config.toml
init = "small_normal"
beta2 = 0.999
grad_clip = 0.5
lr_schedule = "cosine"
weight_decay = 0.1
Rows from block 5 of a small class-conditioned image diffusion model, named by matrix and row number. Rows with one number belong to one channel. Each number is 200 + 20 x the weight over its row's rms, rounded and kept within 0 to 999. All counts start at 0.
After each channel's rows are labels from the 100 images, of 14848 (inputs lightly noised), where the channel reaches its highest value: "top examples" is what is common among them; "colour at peak" is the nearest of a few named colours to the mean colour under the peak. Only what is clearly more common there than usual is listed. The data: reaction-diffusion patterns (Gray-Scott).
# convs0: first 3x3 conv (model.mid.0.convs.0.weight, 192x192x3x3, each kernel summed), inputs 0-95
# convs1: second 3x3 conv (model.mid.0.convs.1.weight, 192x192x3x3, transposed, each kernel summed), outputs 0-95

convs0.114,181,206,211,178,199,192,209,196,228,201,182,195,207,155,204,215,167,185,200,184,206,170,169,199,199,199,196,194,201,220,214,156,199,208,230,202,196,157,205,173,191,226,221,205,164,142,209,224,161,217,198,172,204,187,193,187,207,194,209,187,162,225,189,210,202,187,185,217,201,161,188,214,223,178,160,164,214,237,186,206,206,180,209,208,184,191,194,211,194,192,189,206,195,207,208,193
convs1.114,203,193,221,204,180,164,240,172,203,173,211,186,220,200,184,198,218,170,177,222,207,201,221,215,224,196,203,203,205,186,188,230,200,200,163,206,216,208,159,226,227,221,198,214,191,174,219,204,201,188,216,237,205,190,189,226,199,194,163,194,180,180,203,190,194,220,218,202,154,212,188,210,202,220,205,216,176,188,213,215,203,191,183,207,238,215,234,215,203,188,225,225,221,203,182,178
top examples: grey
colour at peak: grey

convs0.8,190,196,226,201,192,191,191,172,208,223,207,175,190,245,193,193,203,204,212,188,225,191,194,223,217,202,180,225,216,164,203,173,196,207,196,198,184,211,183,199,195,181,221,195,179,171,193,181,206,197,226,227,196,201,217,196,219,188,214,190,230,195,204,204,217,212,188,192,198,193,194,226,213,198,236,225,210,189,205,189,200,239,216,233,220,235,187,177,205,246,227,209,194,204,197,157
convs1.8,163,213,194,214,170,218,209,216,199,200,218,195,175,172,194,192,208,219,197,200,181,216,209,216,186,198,182,179,183,206,215,213,200,184,211,222,215,203,211,187,204,229,158,212,194,249,171,209,188,206,167,188,223,188,194,199,231,211,152,193,193,221,196,214,190,224,169,207,199,204,234,211,192,220,211,209,235,178,235,216,238,193,209,206,220,245,235,208,194,211,192,235,218,204,206,194
top examples: grey
colour at peak: black

convs0.82,217,208,211,200,209,197,213,188,200,194,203,189,213,200,212,248,177,197,184,189,209,178,212,167,210,218,184,210,215,168,201,206,213,146,202,195,200,221,173,167,217,189,223,210,228,232,162,191,226,226,175,182,205,223,239,199,214,193,198,186,181,202,207,218,213,178,198,205,195,186,201,171,187,206,178,172,228,172,201,207,179,180,192,189,214,185,173,217,201,220,184,227,235,208,186,202
convs1.82,227,198,179,233,214,227,188,208,168,207,182,190,194,194,212,221,191,213,178,211,201,165,233,187,202,165,182,158,136,222,240,218,226,184,200,206,219,195,185,183,171,200,202,218,216,179,221,198,187,218,206,187,214,221,196,179,186,182,215,216,223,178,199,208,194,167,151,205,227,160,169,229,215,191,193,177,181,184,166,165,199,216,198,207,177,237,207,213,229,202,185,190,199,190,217,206
top examples: dark
colour at peak: black

convs0.175,188,188,206,194,216,211,197,196,215,231,192,243,206,201,185,191,208,201,169,215,199,216,184,184,187,222,226,189,208,156,206,210,183,218,192,193,170,202,206,188,214,228,201,216,149,181,142,189,181,227,159,221,211,188,228,185,211,205,191,202,170,193,189,221,199,203,190,211,208,187,203,226,178,197,247,180,216,198,183,185,170,185,226,192,210,205,156,213,207,198,226,222,254,185,197,205
convs1.175,247,194,184,206,191,213,207,202,225,171,229,217,198,161,206,228,210,237,179,204,190,193,198,208,158,195,220,195,196,183,202,193,251,166,206,198,180,221,190,206,207,215,226,213,179,165,209,175,155,197,203,221,209,204,199,208,188,180,190,199,157,215,221,169,189,178,203,208,204,224,177,236,217,199,205,204,200,212,215,152,186,203,205,168,209,212,165,192,207,181,243,164,228,212,183,203
top examples: dark
colour at peak: black

convs0.37,185,220,175,183,165,217,186,227,196,193,214,192,170,190,221,201,191,204,213,220,205,199,203,196,200,186,220,189,213,229,211,200,193,233,219,188,187,220,200,197,183,169,203,213,274,235,215,187,222,209,215,192,200,222,219,179,190,192,204,208,180,244,207,199,209,152,191,228,206,171,197,204,188,180,192,189,187,216,187,205,194,177,247,196,217,204,184,196,178,185,206,201,209,165,196,208
convs1.37,168,164,193,212,212,207,201,204,200,174,197,193,192,213,147,167,177,181,192,189,190,198,207,161,188,193,154,203,229,188,218,208,221,220,148,209,196,208,174,231,213,204,208,198,184,205,165,205,207,191,215,205,206,188,204,211,203,200,206,184,210,169,235,194,191,183,180,204,177,214,190,201,213,203,173,224,192,201,166,231,219,181,211,177,191,228,203,210,184,211,178,206,188,201,175,181
top examples: embossed; grey; feed 0.078 kill 0.061
colour at peak: grey

convs0.32,191,224,177,208,199,202,200,234,169,183,235,202,193,165,207,185,200,200,238,182,191,222,241,179,210,206,175,183,214,209,238,203,211,244,207,193,203,214,200,175,215,166,189,191,232,215,201,224,215,194,227,173,213,199,170,211,212,195,181,214,205,200,190,180,153,171,200,196,193,187,200,212,187,235,158,219,203,209,210,235,190,175,204,236,187,211,223,189,189,198,181,182,217,222,151,206
convs1.32,139,176,199,195,213,203,227,182,191,195,177,205,199,175,188,183,197,169,138,195,209,201,196,229,158,201,187,192,194,196,204,236,204,171,183,174,164,198,219,194,209,187,219,181,179,178,227,179,177,192,189,244,163,198,226,173,183,195,251,171,192,213,216,248,188,199,162,197,237,208,189,193,239,176,206,222,198,207,194,218,215,187,190,158,205,206,212,187,250,170,207,220,217,175,211,182
top examples: embossed; pastel
colour at peak: grey

convs0.55,199,228,206,206,219,236,211,170,216,231,223,213,166,208,188,185,215,219,187,191,231,217,266,209,206,191,186,178,216,196,170,197,163,206,195,170,216,228,197,198,163,204,174,195,193,197,189,212,207,197,233,225,220,198,219,200,195,181,209,196,125,205,215,196,187,182,217,169,220,220,214,211,212,214,193,174,176,198,220,187,217,205,205,217,211,224,178,209,191,220,170,192,159,207,175,185
convs1.55,217,155,233,198,199,241,181,203,159,186,216,196,184,194,213,213,166,183,196,206,220,206,141,187,176,205,216,204,223,209,250,185,170,210,196,187,215,192,239,212,203,200,205,212,209,195,225,178,216,209,208,206,182,195,198,190,196,199,209,197,208,180,212,202,211,198,220,202,209,199,198,223,224,218,200,203,206,182,198,197,230,170,196,215,187,162,174,184,221,190,227,211,220,178,195,219
top examples: feed 0.018 kill 0.051
colour at peak: grey

convs0.115,191,224,230,183,195,202,237,205,207,187,216,220,199,239,204,168,197,175,195,196,189,206,237,167,187,176,214,197,261,187,174,215,189,209,205,221,192,190,213,236,253,191,220,194,215,215,202,223,199,188,203,193,230,194,196,207,175,219,200,196,204,162,218,210,188,184,200,200,199,228,210,191,144,186,230,182,223,195,167,220,216,196,175,216,195,216,200,198,204,179,241,195,190,170,204,215
convs1.115,201,207,176,207,185,203,213,202,203,215,194,208,205,208,194,145,216,207,263,218,188,215,193,198,159,204,199,204,196,204,218,185,208,205,167,210,189,186,203,133,156,187,234,202,186,207,202,215,186,223,200,234,217,209,197,189,204,180,172,171,197,216,259,192,192,175,186,214,211,190,193,221,232,211,186,223,164,211,182,199,195,210,232,205,218,186,202,192,187,219,193,201,220,204,183,196
top examples: embossed
colour at peak: grey

convs0.128,181,186,198,194,182,203,234,172,205,218,194,179,233,196,167,234,201,184,184,216,190,238,198,195,237,188,183,161,182,206,191,215,199,207,189,189,196,170,234,212,240,221,217,210,147,210,245,172,165,187,196,185,216,196,204,186,197,173,209,208,195,229,206,170,190,196,225,186,191,203,196,219,223,198,159,197,189,187,206,181,197,184,214,226,166,188,214,210,189,211,181,200,196,191,205,207
convs1.128,239,243,250,223,188,188,182,182,202,235,216,213,195,181,214,219,198,222,212,209,175,203,197,213,194,207,242,209,191,214,198,171,192,181,187,202,190,199,203,209,177,208,202,166,166,211,165,218,220,221,222,242,191,211,187,208,204,213,228,220,218,193,195,188,222,219,211,221,209,218,201,172,177,176,211,199,220,204,179,228,204,191,180,180,201,206,170,190,220,181,205,218,178,194,197,195
top examples: warm; embossed; feed 0.078 kill 0.061
colour at peak: brown

convs0.84,223,237,163,222,179,179,172,205,172,213,195,201,201,185,199,215,210,198,169,171,169,181,203,166,215,207,189,213,190,232,207,229,229,180,183,209,219,185,186,204,200,235,205,188,237,170,241,218,211,166,182,194,226,207,173,184,187,228,200,192,240,226,220,201,204,200,198,181,209,173,200,179,198,206,180,232,198,211,200,212,212,195,191,175,164,191,208,183,192,222,233,206,223,197,180,228
convs1.84,248,187,189,196,209,245,206,187,177,178,173,191,181,191,231,196,210,229,205,216,186,208,193,210,182,182,215,189,215,186,215,184,168,198,236,190,194,169,211,190,189,192,197,166,189,184,186,208,230,221,203,203,175,204,202,173,207,193,263,181,218,195,208,181,224,192,190,178,216,230,144,173,179,174,214,181,175,191,217,166,196,172,224,212,183,173,180,179,189,190,191,170,157,180,220,199
top examples: pastel; feed 0.022 kill 0.051
colour at peak: grey

convs0.44,191,174,210,216,207,198,212,216,191,209,212,255,221,210,158,156,224,196,196,211,234,227,200,218,210,153,179,188,218,205,188,192,190,176,200,225,175,211,204,185,196,190,197,189,194,210,242,189,201,161,207,167,202,206,185,197,211,217,167,234,206,229,184,176,199,203,196,209,176,194,201,219,176,197,201,179,194,191,168,211,158,191,178,205,225,228,186,185,210,175,194,197,228,196,225,184
convs1.44,166,183,220,206,186,216,178,206,219,203,201,217,187,215,217,192,230,237,186,213,180,231,212,189,258,211,214,207,178,208,188,186,203,201,225,226,215,219,210,231,183,183,184,178,212,205,186,224,205,187,212,131,209,242,189,216,209,188,181,222,219,202,228,208,184,198,215,204,148,217,226,195,201,208,182,154,187,192,201,243,181,197,167,217,188,219,211,217,158,188,211,189,173,212,186,171
top examples: stretched; embossed
colour at peak: grey

convs0.125,231,164,191,203,198,173,203,209,210,187,226,223,205,192,204,193,185,192,216,210,192,211,188,223,205,197,218,180,210,187,221,241,184,201,187,185,216,176,197,216,212,237,212,187,158,190,246,232,177,185,191,224,198,221,239,216,202,214,177,205,187,232,192,189,194,233,188,200,152,201,194,206,205,207,175,170,184,228,193,180,218,146,168,185,199,190,170,225,215,204,200,200,176,201,175,242
convs1.125,263,221,197,187,221,185,208,170,203,219,193,213,188,193,213,220,203,196,186,198,222,210,204,180,191,212,212,205,154,197,198,185,222,157,255,182,204,229,196,106,198,192,199,212,212,189,221,185,196,188,190,196,198,200,215,194,196,188,232,215,198,186,203,213,215,191,207,194,228,197,215,202,169,206,220,189,223,201,223,195,205,204,235,208,177,202,210,210,194,175,185,179,190,203,183,161
top examples: grey
colour at peak: grey

convs0.101,207,217,200,203,194,195,189,197,207,177,221,182,202,168,221,224,178,220,213,171,177,204,201,210,180,175,188,168,179,247,144,206,177,194,202,201,206,187,183,153,190,242,204,178,198,185,194,199,171,219,230,222,184,197,177,196,198,184,206,168,203,233,212,200,169,204,186,194,193,223,187,195,216,183,192,214,183,213,211,234,222,199,215,211,169,228,233,242,215,220,222,182,207,191,190,210
convs1.101,102,188,190,188,216,217,200,173,206,211,218,202,226,216,210,174,207,204,122,200,196,198,194,208,215,229,222,207,208,214,212,184,199,228,204,203,185,211,207,240,172,196,196,223,214,220,209,176,221,222,206,199,203,189,174,194,216,232,182,175,205,212,172,181,207,212,196,200,192,191,201,209,200,194,204,179,203,211,219,216,206,208,195,210,218,203,171,211,207,176,192,193,200,195,218,188
top examples: pastel
colour at peak: grey

convs0.187,244,226,202,223,193,190,201,219,164,189,185,223,212,209,203,190,216,226,236,235,172,216,217,195,185,186,181,210,229,184,173,210,225,215,168,196,203,215,208,175,207,168,195,200,241,229,172,196,212,203,202,204,195,209,189,181,166,194,215,190,213,235,215,188,188,205,203,186,225,171,206,154,181,191,231,216,196,195,187,220,191,197,200,227,180,212,179,196,201,217,237,176,233,206,189,211
convs1.187,164,202,202,204,200,191,198,181,170,218,198,177,199,227,193,180,217,165,185,177,195,186,188,171,191,193,200,198,191,201,260,201,216,222,211,204,179,198,181,167,175,188,203,229,212,198,213,192,236,203,205,242,193,204,223,203,237,223,218,195,246,208,197,212,206,179,211,191,237,194,179,190,214,212,204,217,202,205,198,194,234,157,210,172,203,187,189,176,243,194,196,194,176,194,220,213
top examples: pastel
colour at peak: grey

convs0.6,176,229,209,207,162,196,184,234,207,211,220,207,206,225,217,218,183,227,142,195,180,189,194,179,192,193,207,203,228,240,171,180,166,197,197,169,201,201,221,236,194,247,210,185,225,192,189,178,183,207,244,224,158,176,173,226,200,175,227,196,224,205,186,198,241,203,199,195,215,201,186,188,191,195,202,214,176,202,151,200,237,195,205,178,203,197,242,199,207,189,201,207,205,177,229,198
convs1.6,178,182,186,194,202,222,187,203,233,180,197,209,219,184,240,168,185,234,271,206,212,228,182,203,228,216,216,223,179,184,203,212,211,240,190,204,215,193,190,247,192,200,190,197,228,220,218,218,226,219,199,167,200,236,230,191,196,226,140,186,184,198,251,177,199,201,188,194,153,201,200,200,211,209,176,199,225,195,213,196,145,202,183,223,203,218,205,228,147,190,212,194,208,215,174,187
top examples: embossed; grey; pastel
colour at peak: grey

convs0.33,156,160,188,222,207,221,176,185,189,212,224,205,204,234,162,173,200,184,162,219,183,200,232,209,184,188,192,186,186,202,209,222,199,228,211,162,183,196,186,199,224,137,191,205,225,222,194,196,233,168,216,202,199,244,178,217,213,222,204,204,207,202,200,216,228,223,197,188,175,194,207,229,169,218,217,212,215,192,202,212,180,209,206,195,202,188,199,182,189,174,189,186,220,198,220,211
convs1.33,210,200,196,194,213,185,232,243,192,229,197,197,194,163,173,235,171,205,255,196,203,196,182,220,180,195,148,210,263,205,185,209,190,207,193,199,164,215,202,265,182,220,195,205,190,200,204,172,168,205,200,196,201,183,205,193,189,190,173,215,198,203,219,181,183,207,193,195,231,204,202,189,246,203,166,232,200,197,196,199,209,189,213,204,192,180,215,209,243,238,215,211,195,175,174,208
top examples: embossed; pastel
colour at peak: grey

convs0.47,191,190,185,164,240,186,201,210,204,187,213,199,166,197,183,233,227,207,206,241,170,196,182,219,216,238,191,209,182,252,178,193,223,175,166,215,219,189,199,182,134,176,222,198,199,181,185,229,210,234,190,240,224,188,206,205,162,194,194,188,194,205,200,187,204,174,201,223,164,217,199,214,182,223,207,192,207,198,193,129,198,197,204,194,172,189,222,196,200,200,208,212,173,194,231,187
convs1.47,185,217,223,181,180,217,225,190,219,184,174,199,206,241,215,165,214,208,172,184,207,232,202,209,162,185,177,219,217,182,186,215,217,218,221,166,224,231,188,201,205,208,146,193,190,161,205,188,218,199,184,190,183,201,162,218,195,226,197,211,187,177,208,207,197,205,188,187,206,187,195,205,229,185,191,215,188,206,232,220,201,193,199,196,210,229,179,198,185,166,201,152,227,199,181,200
top examples: vivid
colour at peak: blue

convs0.79,238,193,196,213,212,252,183,171,191,239,200,209,206,171,194,214,209,235,177,215,205,173,208,198,176,196,180,200,179,215,203,202,215,204,200,177,205,193,203,217,150,191,193,159,219,174,228,201,202,204,192,203,189,221,225,184,192,182,193,183,192,218,237,170,180,183,172,183,176,184,199,210,224,212,165,211,214,215,192,223,199,170,191,175,171,224,239,198,195,208,221,173,203,205,184,212
convs1.79,187,195,195,224,191,195,206,207,177,198,225,196,191,230,220,221,191,162,207,200,172,192,195,213,179,205,205,205,207,216,215,191,203,142,224,196,220,202,180,195,197,178,198,197,196,208,225,204,206,209,194,213,224,156,171,203,231,202,215,216,216,198,164,229,191,178,194,208,229,225,195,193,209,213,191,192,198,187,180,196,204,239,208,160,216,202,200,220,195,177,227,189,203,187,244,153
top examples: grey
colour at peak: grey

convs0.90,202,210,233,196,170,187,207,175,222,196,180,183,207,220,200,167,205,180,185,187,214,205,192,173,227,206,194,203,195,182,221,189,253,179,221,200,234,208,181,208,210,172,173,204,216,209,226,240,214,218,228,179,209,205,206,179,197,215,210,233,212,211,203,183,197,208,199,198,201,186,210,238,228,227,205,214,206,203,199,213,203,196,222,230,232,191,164,219,205,205,131,209,165,216,190,191
convs1.90,194,156,179,181,187,181,228,213,196,171,231,202,175,179,209,221,208,218,228,184,186,203,200,212,151,210,208,221,237,202,206,206,207,194,179,226,223,226,225,215,210,182,194,207,181,219,202,191,203,204,195,198,186,204,202,193,206,201,193,222,197,198,193,179,209,195,225,201,211,225,186,189,213,222,188,216,215,203,174,207,202,236,237,176,193,193,175,197,216,185,208,186,194,199,222,210
top examples: dark
colour at peak: black

convs0.21,194,213,213,224,203,186,206,236,195,200,176,243,186,213,170,167,195,163,230,196,232,215,218,224,179,202,181,192,181,179,178,209,186,204,173,182,201,214,201,180,166,180,177,220,255,204,187,219,237,163,237,185,171,185,181,220,233,247,180,197,217,192,178,204,222,206,186,193,229,198,199,242,171,217,168,211,224,218,174,199,181,201,210,201,202,211,177,209,201,166,228,199,172,179,216,159
convs1.21,186,228,189,227,204,219,230,172,217,240,205,206,201,160,184,173,192,219,179,190,181,223,205,200,205,217,207,187,200,220,225,191,222,238,209,194,212,213,193,191,194,232,177,202,186,227,196,191,191,210,198,214,219,198,179,207,203,178,200,215,231,190,201,198,220,276,189,215,191,192,252,192,200,183,204,189,211,194,213,185,210,212,210,212,192,171,201,223,181,194,211,245,203,196,200,178
top examples: embossed; pastel; feed 0.062 kill 0.061
colour at peak: grey

convs0.4,216,225,191,191,168,185,204,202,191,157,216,201,224,207,177,228,183,165,199,191,204,200,194,201,223,182,199,191,219,208,187,195,199,216,193,164,210,190,236,223,169,208,202,207,216,190,207,189,219,158,211,152,169,239,178,199,211,191,198,213,230,219,182,202,229,194,183,224,228,220,195,208,205,206,170,199,219,217,218,184,206,223,231,161,197,215,197,199,188,212,194,204,196,228,207,209
convs1.4,207,214,228,177,201,175,162,208,218,179,232,212,238,232,189,233,204,205,183,182,192,179,177,197,214,174,180,173,201,216,179,215,192,204,197,203,249,199,223,192,232,180,225,216,189,179,219,211,215,216,219,175,186,220,190,196,198,204,156,193,201,200,175,242,182,219,243,208,205,250,198,216,183,212,219,215,226,194,180,170,171,208,174,196,215,217,197,224,217,207,204,222,226,200,223,176
top examples: grey
colour at peak: grey

convs0.60,169,228,201,203,195,202,196,216,213,205,198,178,246,209,208,195,195,183,237,223,204,217,239,176,225,200,197,154,215,196,213,151,237,191,186,209,201,198,172,202,214,162,177,221,241,212,210,211,245,201,229,173,234,200,202,206,202,224,204,191,230,174,200,168,154,163,195,186,230,175,205,216,178,196,206,195,234,177,241,223,204,215,227,225,194,207,183,200,231,222,198,204,234,182,199,223
convs1.60,165,194,216,204,224,178,194,209,183,241,194,202,188,182,176,180,201,184,149,201,191,191,201,192,182,201,200,189,202,187,200,172,174,234,172,181,191,211,230,188,186,221,185,192,166,192,200,174,189,177,168,235,211,196,223,215,204,190,216,199,210,216,203,241,199,205,169,192,219,208,212,172,195,202,213,232,197,188,158,176,199,186,221,191,189,210,223,211,210,201,153,201,178,204,201,185
top examples: embossed; grey
colour at peak: grey

convs0.1,166,203,215,166,197,205,220,175,213,221,205,174,195,209,175,183,194,206,231,220,197,222,180,224,190,194,221,184,195,184,170,199,176,199,178,217,211,215,196,218,223,180,185,219,123,198,214,184,193,227,187,212,183,191,213,195,223,157,217,228,191,193,185,201,209,203,189,218,193,223,201,172,226,219,206,201,208,190,198,169,189,194,211,237,206,219,221,208,191,207,170,215,202,218,194,179
convs1.1,206,213,221,211,207,184,206,166,198,204,201,220,200,229,172,199,220,197,210,202,220,223,213,195,218,251,236,192,194,208,186,204,222,201,214,230,203,197,192,216,197,232,225,207,224,218,208,213,194,197,186,213,218,186,206,200,146,177,161,188,204,167,199,208,206,222,228,192,184,206,224,219,204,186,244,212,204,204,189,206,206,230,179,228,200,218,198,217,189,216,224,203,212,220,187,190
top examples: grey
colour at peak: grey

convs0.133,224,197,202,215,203,201,236,189,223,184,219,163,197,200,220,187,233,201,202,217,220,191,201,198,201,232,198,243,181,199,214,176,191,197,243,201,228,165,231,186,233,205,221,173,117,167,194,206,180,208,206,237,247,203,195,192,213,170,208,198,161,169,217,191,214,170,225,191,199,233,174,203,198,223,234,175,176,165,185,204,187,185,191,207,161,175,172,214,193,200,179,188,189,199,184,199
convs1.133,201,199,214,201,187,179,222,189,188,237,191,195,189,211,172,223,177,172,198,186,233,230,190,208,212,204,189,200,199,181,204,180,217,204,166,181,178,182,213,220,196,226,173,189,176,215,210,233,208,184,174,168,215,191,209,217,195,202,207,174,213,188,215,210,233,236,187,235,205,209,177,201,203,196,219,215,206,212,231,202,208,220,186,223,206,250,218,224,188,200,223,245,181,167,202,223
top examples: vivid
colour at peak: green

convs0.180,219,231,193,194,194,194,201,175,189,170,197,202,218,212,232,236,174,194,208,196,204,192,211,181,192,175,212,175,215,191,194,182,202,197,203,186,192,183,191,213,224,182,178,191,235,174,197,170,244,200,174,174,218,240,181,192,192,209,197,186,186,179,205,193,209,166,235,182,237,188,190,190,179,194,244,209,240,199,207,190,219,200,194,191,179,209,193,189,187,215,230,167,252,209,219,219
convs1.180,215,178,189,197,197,195,179,210,175,204,205,187,232,243,182,217,203,201,199,196,201,186,211,189,216,150,158,208,185,194,209,192,184,219,204,161,182,191,228,195,187,191,189,186,204,208,208,228,208,177,236,210,197,166,196,176,200,223,190,199,192,209,210,212,192,175,184,193,218,153,167,193,189,229,212,204,212,214,221,206,191,202,225,194,209,201,193,194,239,231,212,200,186,181,174,222
top examples: cool; dark
colour at peak: black

convs0.142,179,174,175,197,178,195,222,194,199,206,233,173,213,215,210,198,209,181,180,198,206,203,211,200,211,189,181,207,201,193,222,187,185,232,253,175,194,176,220,202,258,198,208,163,130,216,213,198,171,207,190,210,204,223,221,205,188,191,224,188,177,173,236,175,199,194,224,185,180,234,194,194,194,183,205,138,193,179,202,151,207,205,181,228,154,205,182,222,202,208,211,170,204,222,197,211
convs1.142,199,205,234,213,201,164,207,197,214,226,204,234,237,189,197,220,201,200,222,182,239,211,181,185,226,231,206,204,164,220,170,194,203,234,188,201,184,177,219,210,192,202,187,220,200,153,233,176,189,191,198,213,204,181,210,234,217,212,213,195,178,192,220,206,224,193,211,221,202,158,196,196,201,198,234,202,223,223,179,255,172,204,176,204,210,191,184,190,211,191,191,213,199,171,175,221
top examples: dark; cool
colour at peak: black

convs0.145,194,198,193,200,192,188,176,201,191,211,202,209,187,201,217,202,212,184,203,229,224,194,164,198,206,216,200,279,194,183,190,189,221,179,201,221,197,176,190,221,217,194,201,196,233,198,170,204,217,234,181,163,202,231,186,197,198,157,191,195,212,221,197,234,218,158,188,179,184,199,213,175,200,168,182,194,198,220,190,175,183,188,179,187,188,234,155,211,179,217,169,175,191,230,187,197
convs1.145,190,175,183,203,199,220,213,224,193,209,192,177,199,207,203,210,176,203,205,202,183,158,224,182,200,211,197,210,249,196,231,216,189,192,197,215,197,177,168,217,231,199,177,188,202,222,202,165,179,195,182,218,227,213,220,207,228,182,214,226,232,188,202,154,210,180,192,228,200,194,185,199,177,199,227,197,202,204,193,172,201,180,190,214,189,155,209,200,194,200,202,201,183,179,213,235
top examples: feed 0.018 kill 0.051; feed 0.022 kill 0.051; pastel
colour at peak: grey